Weights of a small image classifier: moe soft, held-out accuracy 100%.
Rows from block 7 of a small image classifier, named by matrix and row number. Rows with one number within an expert belong to one neuron, the router's apart. Each number is 50 + 15 x the weight over its row's rms, rounded and kept within 0 to 99. All counts start at 0.
After each expert's rows are labels from the 100 images, of 14976, where the router gives the expert most weight on average: "top examples" is what is common among them. Only what is clearly more common there than usual is listed. The data: numbers of one to four digits printed on busy colour backdrops.
# router: slot weights (model.blocks.7.mlp.router.weight, 32x256), inputs 0-63
# up: expert up (model.blocks.7.mlp.up, 16x256x256), inputs 0-63
# down: expert down (model.blocks.7.mlp.down, 16x256x256, transposed), outputs 0-63

# expert 11
router.22:37 55 43 61 25 48 31 47 53 60 52 54 55 53 74 49 24 46 31 62 61 62 36 52 60 70 69 49 56 71 33 54 51 60 58 41 58 68 52 30 41 42 78 60 36 29 63 76 49 90 49 59 25 29 57 58 69 36 28 56 37 47 45 51
router.23:37 58 62 82 36 60 69 37 57 35 39 64 69 56 69 62 31 62 42 36 48 66 56 41 62 61 63 46 40 59 41 56 56 70 53 64 57 56 49 32 30 59 59 40 30 58 70 59 67 72 46 55 33 37 51 44 58 73 56 72 39 44 61 73
up.0:40 37 26 49 63 39 70 47 79 41 38 81 46 36 44 61 50 60 38 48 78 31 30 55 68 70 53 42 52 63 55 80 57 51 39 34 87 71 49 53 45 68 58 58 73 40 47 42 44 48 37 59 56 57 50 28 57 57 23 44 51 40 34 59
down.0:48 68 79 54 54 58 47 55 48 57 64 54 42 51 36 62 49 56 38 46 64 25 28 47 47 55 74 59 57 41 44 25 68 29 58 37 15 50 37 63 54 59 64 48 66 68 50 15 30 63 59 41 87 46 49 41 64 65 48 66 42 61 62 50
up.1:23 39 42 64 62 49 54 20 74 29 52 52 52 75 60 54 59 51 75 33 42 64 48 48 50 57 31 35 64 62 42 20 35 33 51 36 54 58 64 45 43 46 55 44 23 40 40 67 57 47 60 47 49 37 54 01 36 52 65 57 60 50 45 50
down.1:44 31 50 27 34 50 74 58 45 59 22 63 39 56 52 32 79 38 31 50 66 43 57 54 56 56 77 36 60 29 14 36 26 38 65 48 46 60 34 52 56 28 63 74 44 69 31 33 38 73 52 57 68 75 47 23 50 50 37 63 31 78 58 47
up.2:21 35 48 69 58 57 49 22 73 38 42 44 45 65 58 42 49 56 66 36 53 70 44 39 35 56 39 43 68 52 47 18 35 19 52 37 46 62 76 43 40 46 71 38 33 47 39 71 57 53 53 52 41 43 58 09 27 44 68 68 61 32 49 52
down.2:42 29 48 26 43 38 88 56 38 56 22 60 50 64 56 30 88 44 24 63 53 49 68 49 54 53 66 26 47 31 16 43 21 35 69 45 53 63 44 46 51 27 49 71 45 60 38 35 46 59 54 55 62 71 44 17 47 42 36 61 28 71 54 50
up.3:76 74 51 51 33 49 49 75 59 33 55 50 54 22 62 64 55 65 38 47 44 62 52 34 77 63 58 37 47 58 60 65 62 84 51 62 37 59 51 44 40 64 35 69 34 57 68 48 56 62 46 31 43 61 48 68 36 59 30 58 65 58 35 50
down.3:55 59 58 55 37 71 20 56 60 61 87 51 60 52 57 61 31 54 73 34 54 58 28 48 50 53 32 87 30 34 59 49 68 50 41 56 38 27 47 79 53 68 59 41 50 55 72 71 60 55 56 47 31 32 59 68 50 53 43 71 68 42 45 56
up.4:78 65 62 56 39 28 44 81 59 42 38 42 63 42 50 36 47 69 48 49 57 76 57 35 73 65 46 45 37 58 60 58 57 72 55 74 19 47 38 46 53 81 38 76 42 38 59 50 76 47 29 24 32 49 41 67 16 57 44 65 40 62 36 44
down.4:45 41 61 47 35 65 28 49 49 54 74 41 60 38 57 68 42 63 69 42 66 54 29 46 57 54 27 87 40 54 61 48 52 48 40 52 41 37 47 64 49 49 53 56 64 52 78 66 65 54 54 59 28 47 75 68 43 45 57 76 82 51 57 60
top examples: length: three

# expert 8
router.16:57 66 45 51 26 58 47 58 55 67 50 30 32 42 65 46 68 57 62 59 29 73 51 54 07 55 57 55 37 59 28 52 74 64 51 61 28 67 38 32 49 51 29 29 47 69 43 68 52 66 49 57 31 34 52 61 48 45 14 49 51 48 63 37
router.17:65 65 64 41 55 48 42 61 60 60 50 68 46 60 53 55 25 37 79 49 49 58 36 64 33 32 41 44 54 28 36 32 64 27 72 34 04 49 32 51 53 51 55 19 71 69 63 46 45 48 56 48 64 47 87 55 36 35 44 66 67 51 52 47
up.0:32 34 42 34 33 62 52 54 48 53 42 46 54 37 57 24 39 46 55 40 49 51 17 42 56 79 53 82 12 60 59 98 22 62 72 43 62 44 64 73 45 74 53 80 32 53 76 60 57 69 66 49 65 31 69 47 47 26 60 53 31 51 50 37
down.0:71 55 55 42 32 44 59 53 63 43 56 55 58 36 70 25 58 66 42 61 44 74 75 62 46 52 47 27 44 60 40 40 73 51 72 28 55 36 80 44 42 60 46 73 59 55 61 85 85 53 61 52 30 41 31 53 37 53 57 38 46 36 47 56
up.1:31 64 46 41 45 48 60 63 33 50 67 43 61 68 33 51 17 59 59 43 41 38 79 56 68 46 32 40 26 63 77 72 58 37 42 67 46 41 54 81 75 68 74 66 28 43 47 67 55 61 69 47 87 58 45 60 42 39 72 50 51 41 52 25
down.1:61 62 54 56 34 42 47 46 68 66 77 61 60 45 57 50 29 62 62 45 66 65 72 68 61 45 39 54 48 57 54 63 73 56 58 46 70 33 54 53 58 80 59 47 53 55 33 81 71 43 63 38 27 38 42 60 40 53 64 39 49 25 52 51
up.2:59 55 48 58 44 75 13 66 38 34 48 50 37 76 56 42 76 60 39 63 37 65 46 64 43 26 60 74 63 76 74 55 53 46 29 46 42 15 53 27 87 66 32 80 48 53 46 57 21 42 59 60 31 61 20 45 53 48 54 64 49 34 59 53
down.2:60 75 60 62 54 29 48 50 52 37 56 52 45 61 38 64 45 30 51 70 56 32 31 38 53 48 68 64 43 54 68 42 42 52 30 46 26 57 49 77 51 33 44 30 63 60 60 29 29 68 46 27 82 36 49 60 61 42 42 65 57 44 67 69
up.3:53 56 39 52 57 96 23 35 44 66 64 30 41 69 78 31 61 63 35 65 31 55 68 56 35 49 48 76 62 63 69 51 49 56 41 49 47 32 59 34 72 45 38 68 44 52 25 58 24 37 56 64 32 54 06 46 44 61 46 36 37 58 52 51
down.3:70 57 65 54 48 33 54 34 35 32 62 58 43 67 41 64 51 49 51 66 56 28 31 23 33 47 69 56 37 50 58 56 50 52 42 58 20 64 40 59 49 39 34 34 56 53 61 27 26 65 60 40 77 31 37 44 72 41 25 34 48 54 71 54
up.4:37 63 25 63 66 78 45 46 54 79 38 55 66 72 38 31 17 48 61 61 49 58 57 57 66 83 51 51 32 49 83 76 59 45 55 54 56 47 80 77 54 68 64 73 15 57 44 70 42 60 74 51 59 38 32 41 48 44 74 56 52 62 57 22
down.4:75 62 57 51 47 27 40 45 43 44 81 54 74 60 67 48 35 59 60 69 62 67 57 62 51 55 18 47 30 65 61 46 85 53 52 49 51 39 73 66 45 79 53 45 58 60 56 71 71 54 69 44 34 32 35 65 56 64 44 49 65 17 65 67
top examples: length: two

# expert 3
router.6:49 54 53 58 52 36 47 55 44 56 45 63 58 37 51 84 30 66 61 24 65 50 53 78 72 40 43 30 46 52 15 49 68 70 53 51 54 41 50 59 70 60 79 51 56 51 48 14 45 20 54 67 25 50 45 52 54 32 54 55 72 75 57 30
router.7:26 35 24 74 64 27 63 41 37 35 70 55 42 79 26 46 43 40 78 31 48 19 64 52 84 39 53 62 34 52 31 62 42 22 72 37 43 23 72 73 57 58 77 38 52 29 63 55 73 29 36 53 58 56 42 59 28 77 69 51 61 50 43 32
up.0:21 43 48 32 60 48 73 43 51 57 57 48 37 56 27 50 32 59 37 71 61 14 73 75 51 41 36 35 58 17 47 41 53 57 63 59 58 33 53 44 61 56 41 73 33 33 54 24 38 51 51 54 61 54 53 51 46 86 75 59 70 53 18 33
down.0:51 74 69 54 30 61 33 47 39 73 74 48 73 47 42 63 16 81 63 32 56 59 34 46 60 67 59 61 60 38 79 76 72 49 44 59 26 51 46 65 70 66 50 41 36 59 51 64 46 46 50 29 29 59 79 75 52 49 68 71 42 31 63 57
up.1:37 39 45 54 54 35 59 42 38 44 57 31 48 62 45 35 50 36 53 31 32 40 56 34 55 46 72 59 39 54 58 32 36 38 66 66 44 46 57 75 21 51 56 53 33 26 44 43 70 74 44 30 25 44 64 51 45 56 59 57 62 50 33 37
down.1:49 73 57 55 68 60 29 50 41 73 58 21 56 66 28 78 35 38 58 46 60 25 24 52 79 52 53 77 67 36 70 60 65 41 37 49 20 71 36 61 65 45 50 43 56 66 57 21 36 65 45 28 58 59 71 74 63 71 43 67 49 72 38 49
up.2:36 39 42 52 52 35 54 42 42 44 57 34 45 62 46 32 47 36 55 32 37 38 60 37 56 47 69 61 42 50 57 29 37 37 62 72 43 45 56 76 23 50 53 51 35 20 43 40 65 73 46 34 21 43 65 51 47 61 54 63 62 46 33 40
down.2:50 74 59 53 72 54 30 52 41 76 58 23 56 67 28 78 33 38 55 43 58 25 24 51 79 53 56 76 67 38 71 63 67 41 40 46 17 74 38 61 64 48 51 43 53 67 54 19 35 63 44 27 60 57 72 73 65 71 42 70 48 70 41 51
up.3:40 27 35 50 49 41 53 56 42 48 68 44 23 59 42 43 39 33 32 32 33 27 63 52 68 31 67 44 51 33 49 24 36 41 59 71 67 41 54 65 25 54 62 51 43 18 62 39 73 59 46 49 23 46 66 55 47 60 50 74 55 47 42 37
down.3:56 83 70 48 67 47 40 56 43 77 67 19 52 56 35 72 25 43 36 39 54 22 24 37 71 51 65 66 61 43 75 73 63 38 48 36 03 71 37 54 66 54 43 41 45 62 51 31 41 62 51 21 58 55 76 67 66 67 42 71 44 68 37 58
up.4:26 37 45 32 40 49 61 78 59 56 53 39 31 57 34 43 32 56 60 66 54 14 59 74 57 42 16 44 43 40 40 48 58 58 50 49 44 25 44 41 67 59 40 59 62 37 65 57 38 54 57 50 64 52 47 46 42 88 60 65 60 33 32 38
down.4:47 71 71 52 32 55 48 50 59 86 76 41 55 50 34 51 08 71 59 31 54 57 43 37 67 65 66 46 76 40 58 78 65 39 45 67 36 67 59 66 82 57 38 50 54 49 60 58 42 47 37 33 24 41 94 60 54 47 56 60 27 31 48 50
top examples: length: three

# expert 12
router.24:20 77 46 50 52 62 56 39 31 33 85 40 34 47 51 54 34 49 50 66 67 41 40 46 51 67 39 31 63 45 48 41 40 76 33 43 51 35 39 64 47 30 21 40 25 73 30 40 35 66 56 55 40 53 30 66 61 82 33 35 43 45 46 70
router.25:45 28 68 50 30 73 34 69 53 40 51 44 44 46 66 35 55 69 37 40 29 52 35 51 53 71 66 50 28 54 66 62 43 64 46 46 49 70 27 45 44 43 40 34 47 56 54 45 45 68 62 34 49 43 41 32 48 47 31 53 44 55 61 54
up.0:57 37 74 70 74 49 28 64 76 46 64 75 40 36 18 49 48 59 30 64 47 65 44 52 73 54 34 29 60 39 30 54 41 66 53 41 79 51 47 30 38 41 47 66 55 66 42 45 37 45 72 49 58 40 67 24 56 38 45 51 41 69 67 49
down.0:55 53 45 62 52 56 50 46 69 56 51 72 49 35 33 48 57 40 56 35 73 41 38 53 33 54 27 50 53 67 21 69 57 21 31 75 43 76 23 17 77 35 44 26 21 42 54 64 60 71 56 40 71 55 27 43 62 44 28 29 47 45 78 41
up.1:58 25 63 66 61 48 25 72 67 46 74 79 45 30 06 29 57 20 50 64 41 64 39 59 74 48 43 69 65 51 37 49 40 65 69 48 55 68 42 41 31 53 37 48 63 44 42 34 36 35 55 57 64 37 80 30 62 34 36 45 17 67 55 26
down.1:58 50 70 65 35 51 57 59 63 44 37 72 49 38 35 47 67 60 54 34 65 51 55 42 37 60 33 37 53 65 26 65 78 33 24 46 36 63 16 17 92 34 38 24 40 27 41 63 55 71 64 38 70 38 28 36 49 38 34 39 57 52 58 42
up.2:56 33 46 47 48 53 53 77 70 54 72 89 49 10 28 39 39 23 49 81 44 57 59 61 60 55 39 55 73 49 54 61 36 72 48 57 44 69 34 50 46 57 31 54 61 69 47 67 30 33 55 37 35 44 84 44 64 52 48 51 34 56 59 40
down.2:46 35 52 59 44 60 70 54 66 51 28 65 38 29 41 32 66 48 30 45 47 63 60 42 31 55 55 31 55 57 14 60 42 33 51 49 43 63 27 10 73 25 48 54 32 26 50 63 66 64 53 51 70 61 27 25 49 30 45 32 35 68 50 36
up.3:43 53 50 65 49 72 56 45 32 43 44 49 89 77 54 51 40 62 70 36 73 32 45 55 62 77 60 48 13 39 56 47 64 29 55 60 40 51 36 48 45 37 47 48 50 50 30 44 42 50 69 32 62 49 59 52 41 53 49 25 35 60 28 79
down.3:30 49 72 60 20 32 52 56 50 28 55 71 62 24 47 52 38 41 46 72 20 67 34 55 61 54 32 49 32 48 42 79 63 59 64 37 37 48 54 45 32 61 54 50 55 32 69 87 63 28 60 38 19 44 37 50 32 42 79 52 59 46 56 48
up.4:72 43 60 52 61 59 69 60 28 49 54 60 47 77 53 46 32 67 38 15 60 40 38 50 59 68 75 37 15 48 71 61 59 38 51 43 44 54 33 49 54 56 58 51 38 22 53 39 66 46 58 33 57 31 41 46 63 45 76 65 46 65 52 62
down.4:61 68 55 60 60 28 28 51 46 35 72 49 68 48 54 57 33 62 73 65 40 66 33 54 60 55 26 62 32 64 54 55 83 58 38 51 64 34 67 56 51 64 39 29 68 43 43 76 59 25 56 44 25 25 50 74 49 58 73 49 74 32 63 72
top examples: length: three

# expert 2
router.4:89 25 60 74 44 47 42 60 51 48 52 57 57 61 52 71 56 56 26 36 59 58 63 40 66 50 45 48 74 64 33 69 80 35 32 49 51 47 37 29 32 71 82 34 54 47 49 33 69 41 58 40 72 53 69 40 44 48 69 57 44 78 60 41
router.5:71 45 69 75 48 64 23 29 51 39 64 59 52 61 65 69 50 65 21 35 39 45 29 45 65 45 41 39 78 64 55 46 58 36 48 58 52 52 38 32 58 53 43 59 71 47 64 37 61 43 38 58 42 49 50 66 64 25 75 46 55 38 54 78
up.0:66 46 37 52 69 76 47 47 49 29 42 72 35 61 51 15 65 58 58 47 36 61 39 35 54 93 45 42 66 61 66 45 48 50 29 60 46 40 51 41 29 60 58 58 09 41 49 41 58 63 73 55 47 36 56 34 45 76 44 49 20 62 52 38
down.0:63 72 62 47 88 33 23 41 51 37 82 24 68 46 54 54 31 58 64 63 68 63 55 44 57 61 28 61 37 56 47 50 72 62 44 42 59 39 65 49 61 69 31 21 45 45 40 78 42 46 46 53 30 26 54 81 39 56 69 50 68 37 43 47
up.1:64 61 38 54 65 22 65 49 42 47 39 56 45 59 53 42 89 39 52 20 41 69 47 46 37 36 57 50 67 41 50 42 47 62 24 38 65 60 61 53 37 52 39 42 35 43 33 26 47 33 49 49 78 62 33 53 38 50 46 36 56 67 41 34
down.1:64 62 47 49 80 61 35 43 33 49 85 45 67 44 59 45 22 54 63 48 54 69 65 57 51 56 46 55 36 65 67 58 78 74 50 44 52 46 77 39 54 92 43 30 35 58 52 76 52 40 46 53 22 32 58 76 53 62 68 66 58 28 61 49
up.2:32 25 11 36 38 67 67 47 66 43 75 70 47 50 32 50 46 56 72 82 49 32 60 89 69 44 71 67 36 54 49 41 42 42 70 60 99 42 64 58 33 25 46 56 61 41 55 48 61 67 31 64 50 43 54 07 62 57 50 60 49 38 48 45
down.2:60 18 26 33 43 62 45 53 56 48 26 58 33 41 57 30 86 64 84 54 55 72 68 82 51 48 37 66 57 33 46 58 35 44 42 50 79 29 45 44 43 31 29 65 44 51 50 73 81 45 38 71 29 67 48 28 31 31 54 47 49 75 37 53
up.3:40 27 21 48 48 64 58 39 61 51 52 66 50 33 34 49 54 35 55 61 53 53 60 68 52 53 76 58 30 65 45 53 57 42 51 37 63 29 52 63 30 33 52 56 50 40 48 34 66 54 29 55 28 43 57 18 52 77 44 63 51 66 47 15
down.3:45 29 23 32 42 45 54 39 65 32 23 63 28 37 45 46 93 48 69 54 55 57 67 74 51 47 34 69 55 36 57 72 34 41 38 51 67 37 36 49 48 31 30 64 44 56 53 60 69 48 35 62 47 58 57 35 45 28 56 49 37 83 42 67
up.4:65 47 35 53 61 77 44 40 50 28 38 39 42 62 57 18 54 65 51 44 45 64 37 31 55 76 43 38 63 52 83 55 41 42 19 61 61 42 50 36 19 65 48 65 18 50 51 36 54 71 57 62 25 35 48 37 62 68 38 38 16 54 52 53
down.4:62 84 66 49 75 26 26 50 60 51 72 26 75 54 46 62 23 63 69 64 59 53 39 54 63 56 23 76 43 60 40 64 74 54 43 34 52 37 55 68 68 61 33 29 54 50 30 80 47 51 45 45 27 25 65 76 48 48 77 43 62 29 45 47
top examples: length: four

# expert 4
router.8:58 33 40 33 82 33 29 54 31 38 52 57 17 61 54 49 59 67 50 44 60 23 46 47 27 33 39 57 50 48 76 41 38 49 52 60 40 51 53 29 60 73 62 48 43 41 70 25 68 58 36 54 42 21 66 34 27 60 63 65 58 45 47 24
router.9:64 41 43 42 29 46 39 41 34 44 54 48 42 48 82 32 54 39 51 36 88 19 35 58 41 30 44 89 67 40 42 29 42 69 35 49 99 56 38 31 24 42 18 63 46 47 63 42 43 62 41 55 68 27 25 53 81 48 61 49 45 61 42 39
up.0:40 33 38 36 59 61 35 51 58 46 51 47 55 46 59 33 13 51 86 50 42 48 58 55 49 45 60 81 59 40 40 44 42 61 38 38 71 54 51 34 45 58 33 43 40 11 24 84 80 33 43 99 45 60 33 52 43 68 33 48 53 47 27 59
down.0:64 52 59 55 35 50 58 57 39 63 56 38 34 48 63 32 46 42 31 30 49 58 58 48 36 51 76 21 53 45 36 46 73 55 69 99 51 34 36 50 45 75 58 69 46 47 58 63 62 31 53 58 35 35 68 19 18 44 64 74 41 53 42 37
up.1:65 61 32 38 49 46 39 46 20 62 09 52 27 47 48 56 78 46 45 32 50 77 28 34 32 36 41 55 39 49 42 40 67 53 36 73 30 50 61 43 56 53 54 26 83 62 56 32 85 29 48 48 53 54 59 38 54 44 54 61 39 48 63 61
down.1:30 23 23 46 48 88 60 59 38 44 35 28 08 46 37 55 53 41 50 39 74 43 55 38 78 55 48 64 72 50 49 64 40 36 64 50 55 66 46 58 33 28 66 71 54 33 74 22 47 61 50 54 63 67 48 48 65 53 61 28 41 70 37 46
up.2:40 51 54 38 28 69 47 30 49 85 64 22 41 44 86 56 46 58 62 37 62 32 59 68 26 56 41 45 62 54 66 44 53 72 28 53 77 57 35 48 56 31 50 44 54 85 46 62 55 58 71 59 50 57 10 70 59 37 65 65 58 55 45 57
down.2:43 23 25 52 53 74 43 59 27 48 26 22 51 62 43 49 65 42 82 31 64 51 69 61 56 64 55 68 75 23 34 43 60 36 50 69 74 31 38 44 52 29 68 75 40 68 55 62 66 65 52 76 27 57 82 40 24 51 63 51 56 64 58 60
up.3:43 48 55 40 31 71 48 26 50 87 66 21 43 45 87 56 41 60 64 35 64 31 58 69 26 55 40 47 66 55 63 44 46 70 28 54 80 59 36 48 56 30 48 45 52 79 40 62 51 59 67 65 56 60 03 69 55 38 63 61 50 50 40 58
down.3:42 28 26 49 48 80 40 58 33 54 32 23 55 63 46 50 63 43 81 30 61 47 67 59 56 64 50 68 75 23 39 42 66 38 48 77 73 31 39 48 52 33 64 68 36 66 65 62 65 64 48 75 26 54 79 43 24 53 64 56 61 62 57 58
up.4:25 83 74 31 51 41 42 39 61 47 46 43 65 52 54 54 51 72 47 45 44 46 66 28 51 70 60 53 54 63 72 42 56 54 40 76 27 53 52 56 47 58 86 77 30 64 53 46 76 50 42 48 18 32 35 46 32 55 69 46 86 74 64 33
down.4:47 58 20 44 48 62 53 57 38 22 40 28 50 42 44 41 62 41 63 30 48 70 70 68 26 49 24 58 49 64 62 36 49 68 74 46 95 40 59 55 30 45 55 61 37 75 47 56 80 45 53 69 26 50 75 40 17 41 59 39 45 42 64 42
top examples: length: one; on a plate

# expert 15
router.30:49 39 69 52 50 33 37 33 61 57 49 42 61 45 60 87 79 59 25 47 21 28 66 46 50 34 32 28 62 52 30 84 68 25 60 62 45 53 53 63 63 59 69 26 69 38 23 77 79 63 33 53 78 44 58 48 44 44 31 44 44 30 66 76
router.31:65 43 62 32 59 42 30 37 60 65 63 50 63 35 41 73 61 45 26 44 21 34 58 38 43 71 44 36 29 62 31 72 43 27 62 69 46 62 58 59 56 49 77 48 46 62 30 67 80 62 44 67 84 49 67 34 50 52 09 47 48 42 66 62
up.0:31 59 51 47 61 38 75 39 47 73 34 36 75 58 48 55 65 38 52 72 41 37 53 46 19 39 55 32 57 52 23 48 52 33 40 34 57 26 54 40 42 19 44 38 76 53 29 31 37 55 32 23 66 69 49 56 78 51 32 58 49 46 44 57
down.0:60 49 65 69 71 73 32 37 66 39 68 39 73 43 55 50 42 51 65 38 41 64 46 70 54 43 44 50 43 42 47 59 63 67 50 45 45 53 54 24 54 70 33 36 23 32 54 77 70 35 36 73 15 67 66 58 37 49 79 23 63 22 53 42
up.1:47 54 68 45 67 58 69 36 53 60 49 47 60 36 61 38 62 35 49 50 28 47 41 52 24 49 60 30 57 56 24 40 49 52 37 46 72 35 49 44 56 20 38 48 70 64 37 12 35 60 53 23 84 57 48 46 91 46 11 58 52 39 45 53
down.1:40 54 78 69 53 57 19 36 62 55 78 40 61 43 48 58 18 46 60 41 39 60 25 65 56 48 37 47 52 54 51 52 72 61 53 50 30 55 71 45 53 85 52 19 39 25 53 73 64 38 29 51 33 44 53 71 62 52 68 36 78 26 42 40
up.2:44 53 51 41 55 39 67 34 54 75 41 42 80 54 41 53 66 29 64 67 36 48 49 53 17 43 62 34 50 50 26 43 54 39 38 43 55 25 60 41 41 17 31 41 76 50 27 32 46 64 42 28 74 65 50 52 86 52 26 54 54 45 49 58
down.2:52 54 72 67 75 70 26 39 69 40 65 28 75 42 58 50 43 53 60 48 42 72 49 61 59 43 44 49 48 39 51 52 62 74 57 46 35 47 60 30 55 71 35 32 33 38 46 75 69 39 31 66 16 53 70 63 45 49 80 27 66 23 39 50
up.3:46 61 64 50 57 67 49 33 49 77 45 47 58 33 72 33 64 38 44 43 36 52 26 37 25 61 70 34 46 55 42 53 47 64 30 59 61 50 54 27 48 12 37 45 61 80 57 24 29 66 57 36 73 50 53 48 79 49 27 53 46 72 61 62
down.3:49 64 73 68 56 49 17 45 67 62 68 37 70 43 36 64 32 50 64 49 54 50 22 74 57 40 19 65 65 63 58 41 78 53 44 55 27 60 69 53 55 71 39 24 44 43 43 65 61 57 36 43 32 42 50 71 48 62 48 33 62 35 54 52
up.4:73 57 57 32 57 75 49 44 37 61 51 42 63 52 65 33 67 49 53 57 31 61 31 43 44 52 65 44 56 55 63 39 62 50 52 46 55 36 49 35 68 05 17 66 55 50 36 56 46 68 62 49 81 52 40 31 82 46 31 49 66 35 59 71
down.4:36 66 67 70 56 30 25 52 52 44 74 19 55 66 61 66 25 67 56 71 34 63 48 43 64 51 34 48 35 56 59 52 69 53 65 57 52 55 66 34 70 77 45 31 60 44 45 69 54 35 46 54 22 31 38 83 54 62 67 35 65 19 48 57
top examples: length: three

# expert 14
router.28:54 32 47 44 49 66 73 42 62 32 75 32 28 53 64 71 64 44 27 43 67 38 47 43 17 47 17 19 53 45 41 55 33 53 77 44 29 60 62 70 59 35 48 29 45 70 66 61 34 53 49 74 62 42 58 47 37 44 48 46 52 61 55 42
router.29:57 43 55 21 57 78 77 22 59 46 66 53 31 65 77 71 42 55 57 48 40 30 43 36 51 71 30 25 69 48 48 37 41 55 41 21 43 68 69 58 35 30 39 59 48 77 69 36 32 40 37 58 54 42 55 48 44 32 48 35 41 54 54 54
up.0:49 32 74 33 31 84 51 36 83 32 71 39 48 24 99 46 42 47 71 36 49 65 61 69 51 60 52 58 45 66 18 47 52 62 34 44 30 76 35 45 34 32 51 73 44 70 66 61 24 49 55 16 43 40 42 49 52 61 85 59 36 62 55 47
down.0:36 55 37 58 61 47 31 37 71 58 82 46 39 52 39 58 18 58 84 47 38 46 57 45 58 31 44 56 50 62 53 40 78 45 37 58 66 39 58 49 58 57 32 36 34 55 61 82 58 26 50 41 24 30 59 56 52 37 81 37 71 41 45 19
up.1:57 56 65 43 37 38 37 58 54 67 18 59 35 73 30 46 63 56 34 59 56 79 27 65 40 54 54 67 43 54 50 66 57 33 61 75 44 74 78 44 57 56 66 31 36 44 42 81 44 46 52 52 72 42 56 39 51 32 50 55 50 73 54 43
down.1:49 58 64 48 58 56 31 51 55 58 53 45 46 40 22 60 46 46 71 45 49 32 24 51 60 54 39 77 54 55 48 71 61 36 15 58 32 69 30 64 52 29 36 44 58 64 66 37 23 71 39 30 80 59 65 51 42 37 25 48 42 71 57 41
up.2:50 46 48 64 62 42 55 36 76 29 45 56 89 43 43 32 51 47 33 56 30 52 60 24 39 85 36 58 58 37 57 54 69 64 66 25 34 37 80 48 32 48 28 45 49 53 48 49 49 36 71 38 49 61 44 51 36 28 56 56 39 42 62 20
down.2:32 32 81 48 32 57 55 36 71 55 39 41 55 60 50 44 43 30 47 51 48 45 55 52 43 59 45 37 41 23 27 57 54 36 38 48 63 51 39 55 32 43 49 55 25 30 46 62 39 49 32 36 49 39 35 24 40 66 64 50 54 71 37 40
up.3:52 28 68 29 54 80 51 38 75 19 61 53 67 40 66 30 40 59 76 38 43 60 86 38 77 69 38 65 41 50 30 61 45 52 54 45 23 60 32 50 56 33 62 66 31 57 53 58 47 62 45 01 39 42 51 28 33 52 59 59 31 62 54 43
down.3:52 54 50 56 60 32 38 61 63 68 76 49 45 59 55 49 13 43 67 61 38 62 52 49 52 44 42 39 45 53 23 39 75 56 40 50 64 51 61 41 60 67 28 37 33 34 62 72 71 26 45 43 35 34 39 65 41 47 59 40 68 34 38 43
up.4:70 26 34 72 56 49 73 36 48 58 80 60 38 40 55 69 18 45 41 62 41 47 59 53 62 56 49 29 50 58 61 31 27 77 56 46 65 39 39 22 41 61 41 46 40 49 52 62 48 48 59 50 53 56 30 32 56 55 61 33 66 27 36 59
down.4:49 57 57 56 50 54 45 35 28 30 53 64 25 72 46 58 45 48 29 62 51 70 31 30 43 40 68 44 21 49 74 50 43 71 67 64 38 48 57 59 36 50 33 56 67 39 54 37 28 57 39 23 73 48 41 45 67 60 48 51 50 50 24 68
top examples: length: four